Weights of a small image classifier.
Model: 6.97M parameters, 24-pixel images, activation gelu, depths [4, 7, 4], widths [64, 128, 256].
Training: muon at rate 0.032, 21400 steps, batches of 256, held-out accuracy 99%.
Data: trained on coloured fractals of 300 iterated function systems on busy backdrops, 97500 training examples.
Rows from block 7, named by matrix and row number. Rows with one number belong to one channel. Each number is 128 + 32 x the weight over its row's rms, rounded and kept within 0 to 255. All counts start at 0. Numbers have three digits each.
# convs0: first 3x3 conv (model.blocks.7.convs.0.weight, 128x128x3x3), inputs 40-49, a 3x3 kernel for each
# convs1: second 3x3 conv (model.blocks.7.convs.1.weight, 128x128x3x3, transposed), outputs 40-49, a 3x3 kernel for each
convs0.70:149204189179201162172163122125115141125121137126122141153220154185255208099155123122142128148152126163132101099142139148105109141138139137126138136119123111119132147146193130099180132164150147123124179132112107035174084112127096103089099088124141151110118101112119127115
convs1.70:085095104108070051076095103108152151126151189116137175136124147103152179128139142111108093213175125164206126096084108126051091129119147124160169133143154136150156126147103121143145139115112080089154141145184142128147113151115159165106154143108096106090091119116121133094
convs0.71:094041102150088107131173138134124110137107125139126135140184058193255153196076130072143098134126103175150097153135101065096092164170149148137098138129115139130145157091117184087115182148097066118163099093157083166196087089095088113109162173175145147138130127163125135108
convs1.71:089126141081160145115111120126123133078126202082167197162141157185147176120063119109115128192146167141162136157117115149107074179115113106162092143166119170180108114141119147146125163129134121074082095091110137085136142137124148178106141141135156107080164101076126130127
convs0.72:111122094098161105091255154131155144125122121123126117143223116179068010233178119177193139222197176157123113111160145068148154097136157129147154134141148118159126136172165100127205122077114172255174119128159048019160152157159115146112081134128142142110178146151123110129
convs1.72:098054123109202151106195170093091117100133159155151143169048096099109127142127139183132117171147122144144162172165151179143143148142129111104118146126129101128122106106100092158130121175130102103104133089133107057144171131154178128144108116168113148131092162130068112094
convs0.73:136166127136138116194129073107137127134160122136104132108199182126222222208191140118066101083109098116127088138097103141166136193154118126148163120145130106144137100158158106159183120136134189079091086062081088119154144104089124113092111134109117140179178162152155110145
convs1.73:121100100170130117089083104133126140150190203160164136158162149148160136148156129125122077134141107121108110129104098152133131092077089173160151166165182194173162111143164131164145139166120121142092117104106131095105121125133139144139122154142129134155130144164168146154
convs0.74:167117026156136112180209207116156121115142097104143135177182095159148094130213104099150136114180176088065110119134079104121110133128131122108074152151079128116105098109120090049168118119140130078076174072117104048131113118155162184156130120141127150142138161159139142132
convs1.74:138103068094072086088118135172133112171141139139116145111116114113130118150121076163156111075073097140053142099100176140132139136151146139076041151124083155128129161130141126132102115147164165138160133114122078096085095133160091097178116108194106113122144120110125115120
convs0.75:131189217084134122136116110127122133125120120147115100147147185156210146072130124109157130136156168112116088085131148085138089123190105116105103147134109145138103112092069162167143138148131093098111135212177123081255132161179129157151175144145157178134148190152105142126
convs1.75:125151128081109131128088109112171158145195154149125115120116137157163100142127132159126075147174105136145130124149149137123127168164170128172132083151142110114116111092102126108073163119118080115154134119140126132146138148135141153113112164125182187192163184201157162181
convs0.76:177118170129089150080120192143127124125124124123124135177155147087109133059075131111113088099190144113147141091107097100113104149158129155147132119131127111143140156092128177141134138106127188187192255125093154033090110140114083117111121133142085118138117153140124134148
convs1.76:113106169180107132160138128144140143149146121131105124121107095097129104109127142200104082148078077110133125153144137174122082128106119109119141131114136125108100145094105152151109107099067105143126168199094166159072233172076122091113098022099137121063128150148129115141
convs0.77:174209218188171174207132155110130112115135111118132102086122176135069139206129114090161174077139144140180171080170140106106137089105127126132121102135123129147142112119178124125153160120066083129112129158103106133031145157142107119145134112146102099121096121151105120140
convs1.77:117072073079091116147140136103107108112093086127093112098111095163140102163125129099096113107160172118161131158138144132113115143144179063107121043116129089096086089105059166153128168187125138086091126110100115059107100120113110159089143157106119124151140144138142134146
convs0.78:128054119131090082050085132119124137114139149133174150141136091139184223095130111090132097096126121120096133129115114170110110128143113131119132136130129116126134154181145097100109118095145110086089255138038173065000100123145112090102102096108111141137139142154125133144
convs1.78:183170166092095144127119148112125115105084117125144137072130104134169084159167080092107098072111118118107086124126091135160128132073127153138152161158170168135147115159142119158131080112082134215206160160154137118117161103127149159126153150111131139141132149141163162163
convs0.79:049044056049069104105142148123125127111113154126147151169139076162119205095061097108094095172122114149129131121131118111108141113071104143135162098101164133129145119137102107111103149172106202168106143136147119157109105125122102151107149151107099078108157136142135130142
convs1.79:166118151178130111172152124135137107134128111120122137121116130120135044135109079128051044155148115131129137144125106179130108077097129090077115114148136106171158204179177166157156110156155122110137137164178135135151101093093118159135090111153112125098082088073092086098
convs0.80:106110226126248185145160170113103129141144128127121126188207139192127122095084125150153113079161166111108109116115134101128103088134153122132148119137111131107095153113134151142129094123152100093200143087116237120096146163116110110115141128135124106080172140099135111106
convs1.80:138048100074062118061108136142157168101143112102096094078098094114140105167150141127142130096113114169061077094089145127095147088074072069101142176167159180150164158109107099098108129120160138149152159189157109121188110181157093172160126148072123118069141124103120082071
convs0.81:050122177089110169120091092121121120125129107157150132170157101178150210088079136152167135155188089160172118146058144167107106122110086107118133121116124150133114082120160122143097155140106016000000050000000097006000065143162106143139121116112134173125117134104132116120
convs1.81:166177153160155129163130163079105107121116127145105137154170131148161169153142120152126156187132152152083108086089108125120139137106131159124055153139118150133123114144123116142142084090079183182143192143100184154105091197221020095141068070127127122089100112072156142068
convs0.82:153164148143079067127146144115105132118140126133135125116080167144108189161125142110173136114144103060075109092090088079151149100105129148162156124139141095122131108107100109083057140217157115111092096043045218175173120140126090097097135117100146133132171135137161129117
convs1.82:115137128125129125150117114097123112126128103113119163041116120139152120120091101134135134107165162115112123134152127163160147131124107139150135153130090125047018132216211074118155078075114126143123128115112118111133112180088173171137121168105143162150155101100181147135
convs0.83:130208102152199084177186052119134128112146130120133138122174108187139067105085001092117152075137138104077126116095107109168137132119110109114116083086090116150113102128132130136085156095076093149111166140094139045071110166203089127197135122160129107127126116144104098119
convs1.83:132075105111121135118099137144158147138148141172162149209147168203135107157144113051094100114064137158120152089116156103137138082137159132097103167106135168124136112110131104172159141132148155144122165119160122098109121146136101084131091117161097123121127137156137137159
convs0.84:117060151094042082078140091115123134104122115104136101147138119202092130217145094125083103148163135104142125141144142137104095128046109134137137135106109128130119139121141136099130130099130148221193128121184120108123109174167083139121082080073145143128138124130136139151
convs1.84:105062123079037093153148185142132136116177157093160147090102104140131103123103152064108086109150117098122091148144149118111080141122093133180143151197104127175116156084106164133102112142111112092146087145146111113127175199185153173194102145182152149175109129165159135151